config.toml
model = "image embedding model"
dataset = "drawn branching plants"
train_examples = 36250
image_size = 64
crop_scale_min = 1
horizontal_flip = false
translate = 0.06
color_jitter = 0.1
cutout = 0.25
targets = ["habit"]
num_classes = 6
embedding_dim = 64
arch = "efficientnet"
norm = "batchnorm"
activation = "silu"
channel_attention = "eca"
depths = [2, 2, 7, 2]
kernel_size = 3
stem = "single"
expansion = 3
widths = [32, 64, 128, 256]
am_softmax_margin = 0.2
am_softmax_scale = 30
init = "trunc_normal_002"
residual_init = "scaled_by_depth"
optimizer = "adamw"
lr = 0.0015
beta1 = 0.8
beta2 = 0.99
eps = 1e-10
grad_clip = 5.0
steps = 18500
batch_size = 256
epochs = 130.6
lr_schedule = "wsd_sqrt"
decay_fraction = 0.2
final_lr_fraction = 0.01
warmup_steps = 3700
weight_decay = 0.05
Rows from block 4 of a small image embedding model, named by matrix and row number. Rows with one number belong to one channel. Each number is 500 + 40 x the weight over its row's rms, rounded and kept within 0 to 999. All counts start at 0. Numbers have three digits each. After the name is the row's rms in percent of the matrix's.
After each channel's rows are labels from the 100 images, of 14848, where the channel reaches its highest value: "top examples" is what is common among them; "peak on" is the class under the peak. Only what is clearly more common there than usual is listed. The data: drawn branching plants. In brackets: how many of the 100.
# convs0: expand pointwise conv (model.blocks.4.convs.0.weight, 192x64x1x1), inputs 0-63
# convs1: depthwise 3x3 conv, stride 2 (model.blocks.4.convs.1.weight, 192x1x3x3), a 3x3 kernel
# convs2: project pointwise conv (model.blocks.4.convs.2.weight, 128x192x1x1, transposed), outputs 0-63

convs0.171 100:445479562483505506491552501510476561504525497516532570437561540544556531488548553484561480541505506496462492444494535422611494501484527491494523513491464561481386532499468501528468503441485540
convs1.171 096:456465440543526515522553539
convs2.171 094:456514471493455450566553541588468440414450483455530567477482510490418540522440537502501502450491525495423522491457431451527515468454535539482496474479467473462452477520511514511473519537515428
top examples: leaning right (58); autumn leaves (43); narrow (38)
peak on: wood (41); foliage (40)

convs0.118 099:456484489446525484463449487501529490594521516457611538473462463494452500490481536553491568497564511493574488500440477449491478467488483471479510541555503522456451481490465388461547451503475489
convs1.118 096:499495472533549534505555577
convs2.118 101:500496494486462518509520528497553403475487485472557503604503483552485581459492518522515513501525477568531498510562483526481489457459467508507423467531494467510494475484547524511510503596501458
top examples: narrow (97)
peak on: wood (75)

convs0.87 100:439498513550455492490482504504428465505483425547479421512479488493489498576447492552461466469485532532501502511536460503514478514560401509506462509493477453522512528484560452395497562576561478
convs1.87 091:489450472553559524520548538
convs2.87 099:564454546418536459458448462526480496486532528495451542508554463498513519472472457476487573540461561496530504476522504497576448484489511480540547530507527471539544463573474418540536500419460487
top examples: wide (69)
peak on: wood (66)

convs0.181 101:440469485489489468474466453520503500549491568456533534467474525534498543528393529540448512500583420456530426500501525463487427503466534474527539512502539586465519469481517486462494442478493425
convs1.181 094:495461469448450437474456490
convs2.181 119:468522585493514450501493477524417527519468464488556549452548502511548491480497524452499492521508467438448515621484552498590528505461526594525516478502455496452437475493489497491515536485439486
top examples: green leaves (49)
peak on: foliage (80)

convs0.139 101:472579465497425482494448563516475460514487459532492484628453486513531470553452501518473474544511515493520438503515535518453468499540431460466518560523453508458528453530521470434471545541549452
convs1.139 091:443458508494534537550554536
convs2.139 095:552483522508562529465420428447512530566521513524486492506538512441541514430563528456532577492510534503523425474525515519484475529458465455525510540540560505521544464552500440549506472426465549
top examples: wide (51); spreading (36)
peak on: wood (25)

convs0.137 104:465508489486511508500492503485509497505512513455643534483454456488418510491515494505514519513546495477557441502434468463533496418429495496463554548531525511421485531487445394478494491486437501
convs1.137 096:520506496555562554505535554
convs2.137 109:480446422515479580506475449519492439514462515472544469543542553523503537502508526560454498488499496525556485477546443504456539474462444484443465476558532464483477502394574545481476498631514466
top examples: narrow (90)
peak on: wood (91)

convs0.159 096:485467529517439519441503460434507523504429470473466439495433521438493505577480462552426498491544538511496509541510461511536454476546462514461457527493533469547553537498588474475573511583521486
convs1.159 103:464476479505469409534533524
convs2.159 099:513523459524507464485451563460482614553509486578432499515498493501446493506389538486539497556530510616550542461448524490476534452446553462485477461536484459512572554537571450535519494481506498
top examples: wide (53); spreading (36)
peak on: wood (59)

convs0.70 100:535469497516442453499521478477532490529497503432501487489448486470498526493500459584403553554491501436484437542501551514471418413478532503481517529503516516508578402461475503502541473547493440
convs1.70 106:441447508442463531457486517
convs2.70 118:482552465522483502543514452542415545524410542481521444459536556498418511560479525522450499488440482501495459454496372424501569497483510496481530507490546479508467519438610491535439493581537421
top examples: drooping (39); leaning left (37)
peak on: wood (41)

convs0.123 097:484459533487513558493539483515459547488488496457494496487546551628528536534497545495559432491519425483478436511464503447579474499442568558487574476491535517479467530505503535467460504428496513
convs1.123 113:519488531473466408452493487
convs2.123 076:464532498541470546536423436424458560608460524501561514489549532545508507472456531512472509550546472508500498496462544520505531482500515558557451433517511492492530520490580527466471466523583491
top examples: wide (51)
peak on: wood (37)

convs0.161 100:458484494490520477485474514477517483526479525456581544469434433514423487488486501532470563485565453420527432493472503484484471440454517543464546513547515498411488480492441419454493433484466460
convs1.161 092:529550508567557526509525543
convs2.161 115:489485421507422584481516506504543453504488531504518435541503535529481535523521514556480485490498449528570495483562434520459521463503435473504478465518544468482530555421564509486484477606517477
top examples: narrow (100)
peak on: wood (39)

convs0.6 104:475478490506546495462539561550449517476527477498518499518652521516487458505500513525513469512471518549480513453539528488512546523509520520484513507455477487524433602511477506489463627444473561
convs1.6 095:545562550509552550478488504
convs2.6 094:418520471535430505538501481529506507529453507488572536473524506499496582505417604472484510514547465533459495494447486491481569480430550550561462440498500490423505518522576516499441457528534495
top examples: narrow (91); pink blossoms (42); autumn leaves (38)
peak on: foliage (42); wood (41)

convs0.5 098:461523498500488464466498549528443471476375436464507440518503468476486383490510465472459494475508500497499498548491518507496477473447476520450546538490448408493518523457503436507442551562455526
convs1.5 096:514540508526587526525537540
convs2.5 101:539526529519478533447478515427507521539497540554559497444481538395535408451532542503542494404412519461492415504481526426489472528487504473518538452524560472452456433483467456536510524509456516
top examples: leaning left (94)
peak on: wood (95)

convs0.52 099:512480543464463472410486529563529594539448456531436479523558500547570474538472524523484483483540501569554541497506501548472530534559487436533488469536424509516466501492545475485535544512517570
convs1.52 110:532490490475420471451451481
convs2.52 117:496486419579475563537497510504485554543480486489511450466454553511453468570488529566471463478490473534551511503476489488422550508475478479434522522449506505522513581413531514423446508555549519
top examples: night (46); narrow (42)
peak on: wood (29)

convs0.88 099:440505562460496512568516525470450531456451492595464487475540490489534484502532558437519499462493543434475530405543520468559473519448455462500460493511448482465415526513526475553441520531521511
convs1.88 093:468553540525545526533550545
convs2.88 096:462466534469502423559478461574448481488492437442530592535537483565478519530448491493413511504475469483493584545487522497547514473531498555517482464481463529502490532516544564422471493474546471
top examples: leaning right (95); bare (60)
peak on: wood (47)

convs0.29 096:461493483527412507490493510472461468486475457515491417554425491462485509570445445560425497488510552496521484516553466487529441486522423482500440539501490467514549524500565454487503519592552463
convs1.29 089:461429484523488489519555558
convs2.29 086:542482513528544506478414481467502568560513512523481478504504483474491532461442516491491558539533508591553482449475502521476537484448496418500507510527505469534593513559548444546478487451486485
top examples: two-way forks (68); spreading (53); wide (43)
peak on: wood (57)

convs0.10 105:529523540482490477499477504464517464474474506577513593477552476484519504464533532514487562546463653499514535428549487494522520517518419507530407522508457523510433490509474472550503469483483508
convs1.10 094:468489524452527568486569504
convs2.10 092:430496493466480489551446540528502488438513473426547634516439464491521500445454511477525489476451500519503535526521590518543480490516502537456439502490457457474477466555440559475525473470561559
top examples: autumn leaves (57)
peak on: foliage (95)

convs0.40 105:365392524427497460440496485511509486497519543469502510385541543508524480562437509543435521468503482446508458477557542497522477522504539526513525458506486530470490513471533476484501502492486453
convs1.40 100:529504440553520445531532460
convs2.40 091:504473451506483544523461536474568464446525466473522516551480513488447493519467517581554435484474529573578519465543488472465533433472524490444465555434503452508512482485487501545538570527538459
top examples: two-way forks (73); drooping (45)
peak on: wood (30)

convs0.63 103:455486491443473397467435528563562455579505524505517486532495478505506471493455499560447574515529494483560497505479498517393473498512491444529507517554447525473497388480487469479516490528503482
convs1.63 089:510562562554536520542491490
convs2.63 097:516505492451482447455507440433458533515497525546439466578536494522476491508508466467547492546570546519516546493497494527478419474540523564530412432561480516529506538479560498507540456539516489
top examples: leaning left (66)
peak on: wood (72)

convs0.176 100:452530520450503491515380416510490447572464557466526522492468515510485517465451574531451525516505506449539451498478490438474417544462493460531505529503518540477460430474506471482514423527526478
convs1.176 095:460450471514530519569541540
convs2.176 098:488539530530498498560538507463600462496515516528521540494474430498502539483465486450511551467571473524444479476506525520421465551500508497563475487457475566532539505546456488528441476449478553
top examples: narrow (86)
peak on: wood (53)

convs0.42 100:472574496510490476474506514556473529522509477488605538496551495485524488472519541498553504555499563562523511502478485421532512484491459458509519582482435538505439544479470423506472548488441603
convs1.42 096:514474432555534472519560504
convs2.42 100:509591560532474462506551555502511491467411514505534487498493492515485511465516507465525492468505481464438471546541487512474492478446466522501506482553442452497431435455489471563504526585453451
top examples: autumn leaves (59); narrow (42)
peak on: foliage (92)

convs0.127 098:518528457509489385461462569585546475514497499523521534505516459541504454476480457508537498519568463519507529529479518569412545506528511521532536485569448520480509440463417471509462478452451517
convs1.127 091:527551502578549529536519511
convs2.127 106:503526508502465470441533514476552547518426547560440437527534453554502490496454482450461460589561487529515558472491470490430508468552542482544441464556470542486519565461558499523487442574487495
top examples: narrow (54); leaning left (46)
peak on: wood (58)

convs0.28 102:392462496483521516470482454540505465504502543489479495453503597484499497580407550510464451469510472484552449473506520488537503555493497424530554486490522557482507532462596476474476534526482442
convs1.28 101:518493490440430468492443467
convs2.28 102:479521528484471470428469440461429531553477521511523535463549518492524494447497579445544516476464485508496520565517507482495487473450493606528430464563540489489470488490576489510531482530451511
top examples: wide (54)
peak on: wood (36)

convs0.20 101:474537525514487484542490556506453434455442476541448514508548529552530459554467540459442487521465520462404435457557549530506464533520489552481512509521454477467480485527515540467383521468534468
convs1.20 096:517499474523523436550546439
convs2.20 074:569454510486519479519531481578485488493489511550497479505565512460479513555478464511455529499509512464486495456400463400532506535461554472509565457438536485504476470505469423470476558485443484
top examples: spreading (40)
peak on: wood (32)

convs0.147 101:469556564476473543607421467492492513501447501535457481496510522542535526494513605444531453521505516438517454447462505463526458547438498444508502505506466537464428461506541511514488498556559503
convs1.147 087:513526542514581556487516538
convs2.147 098:477487480522491473485446423462475512548537513464493572472468415559544432446447479469438508501500473519509543474508582515466469510526513525499496446547430566530520525518511579467464465445538554
top examples: leaning right (97)
peak on: wood (50)

convs0.14 101:542531498502517522509499542518521526487437501506459508549523542551515501577523506449523370514572483520519440468496507602497573519511502446485559508500499527432508574545561504492464556483493502
convs1.14 087:470471444461442470461457480
convs2.14 143:541499464483460476458492563554522500479564454523485515533509505456437530539476578508569531491471507602552526499513456478497476455445502501469463527479539449529552505544534421499558514504489504
top examples: autumn leaves (51)
peak on: foliage (52); wood (31)

convs0.131 101:488513434527494388444460544570514490540495488490526554463518489491482427504471476538490498522573496529503524520513556538450561492535508505513518504519445531496518503454445451507455526441372532
convs1.131 097:444441466533509480543544537
convs2.131 093:454544549484492497546541529545512447410460515455531598539491461569501531459447484512477496536504466459445518558534516590537495456527461562504525521498398457480473438490475516520481522529534457
top examples: narrow (63)
peak on: wood (38); foliage (27)

convs0.169 103:465474483511436448458502440536534475533492527463488505448502540481531512554409491551398495525516499517510470546520553506513441503512506465553515524456501566519570460374550480503518488525479459
convs1.169 120:488427466419472494485507508
convs2.169 100:426457530535490544518472435517493510547482507485572490471544494513567516492507522454413490524569436483468505537486553515467567528469507514516472451523481547442482537472522543404449485499476548
top examples: leaning left (43); autumn leaves (39)
peak on: wood (33)

convs0.106 099:497462464504435483469518540518499523519508482478490440531489565555552523624443409552440433511567471509473446554522530536517454466527524524479511512501490516481589517506559541493503532483514473
convs1.106 108:450460446435461465492497519
convs2.106 089:489550523548415459420520468555431509511503479490523513412499467480532500466491591435491510522546423500490522546501471535530515480410503540491496462539455497472520526503528470473484496489444508
top examples: leaning left (42)
peak on: foliage (53)

convs0.111 098:452494581493464540547455467479458563526466494528482445500486520547534547503495600491516494479506481459508482483492468438498441542469521473511490479478475507497441483509585512455531501603619484
convs1.111 091:544525507557574534525535507
convs2.111 120:465464524462484448452467454497522456500570501457485529492517379540526447465467484455421460542490514537506549545549542501479465531548506509480473506518438619508479548489500550406480451469449531
top examples: leaning right (89); two-way forks (71)
peak on: wood (33)

convs0.11 098:365414506473556491442524494556511451453534526488522521438533520467476444535464548490509477446474479490551487441544490465560554530502509476518556480487494521462438572460526477477485534518491473
convs1.11 102:472425464519502451524556488
convs2.11 086:521427477553500556526514472526541413460465518459558498481496571506511505519550466533496494422519500423486496516520495545416475475505439539468497524474516469526458464435439526493506566536488506
top examples: drooping (49)
peak on: wood (40)

convs0.149 099:469554472515472407507413513555491458567511513539507542491534510493515449463452598475490521511483524521512515459475496439468500574531448490526491520551372495508438472530494484453474519465492508
convs1.149 094:503466444510525493525588530
convs2.149 087:520565557513526498574536597487558493423478478496507533511479508510420515491455494486589481488497519506502496526544505544531464450449486534514460549430468439517498464514451423568555563486489471
top examples: wide (63); autumn leaves (40)
peak on: wood (37); foliage (27)

convs0.120 099:475505548490513522501389466456595511526495535511474514448453471495473493527478568470503516485521483458539475466467446528491512525545491506491498462624507473462478467539532473412574432513525462
convs1.120 110:435474524475432490455462496
convs2.120 097:550497490545515477485508470487460522512461501584483520475555582457457466542482510511537512454484554425511495490467467489468471447434489554516524461507548418515465443460502411590551609502466466
top examples: leaning right (55)
peak on: wood (37)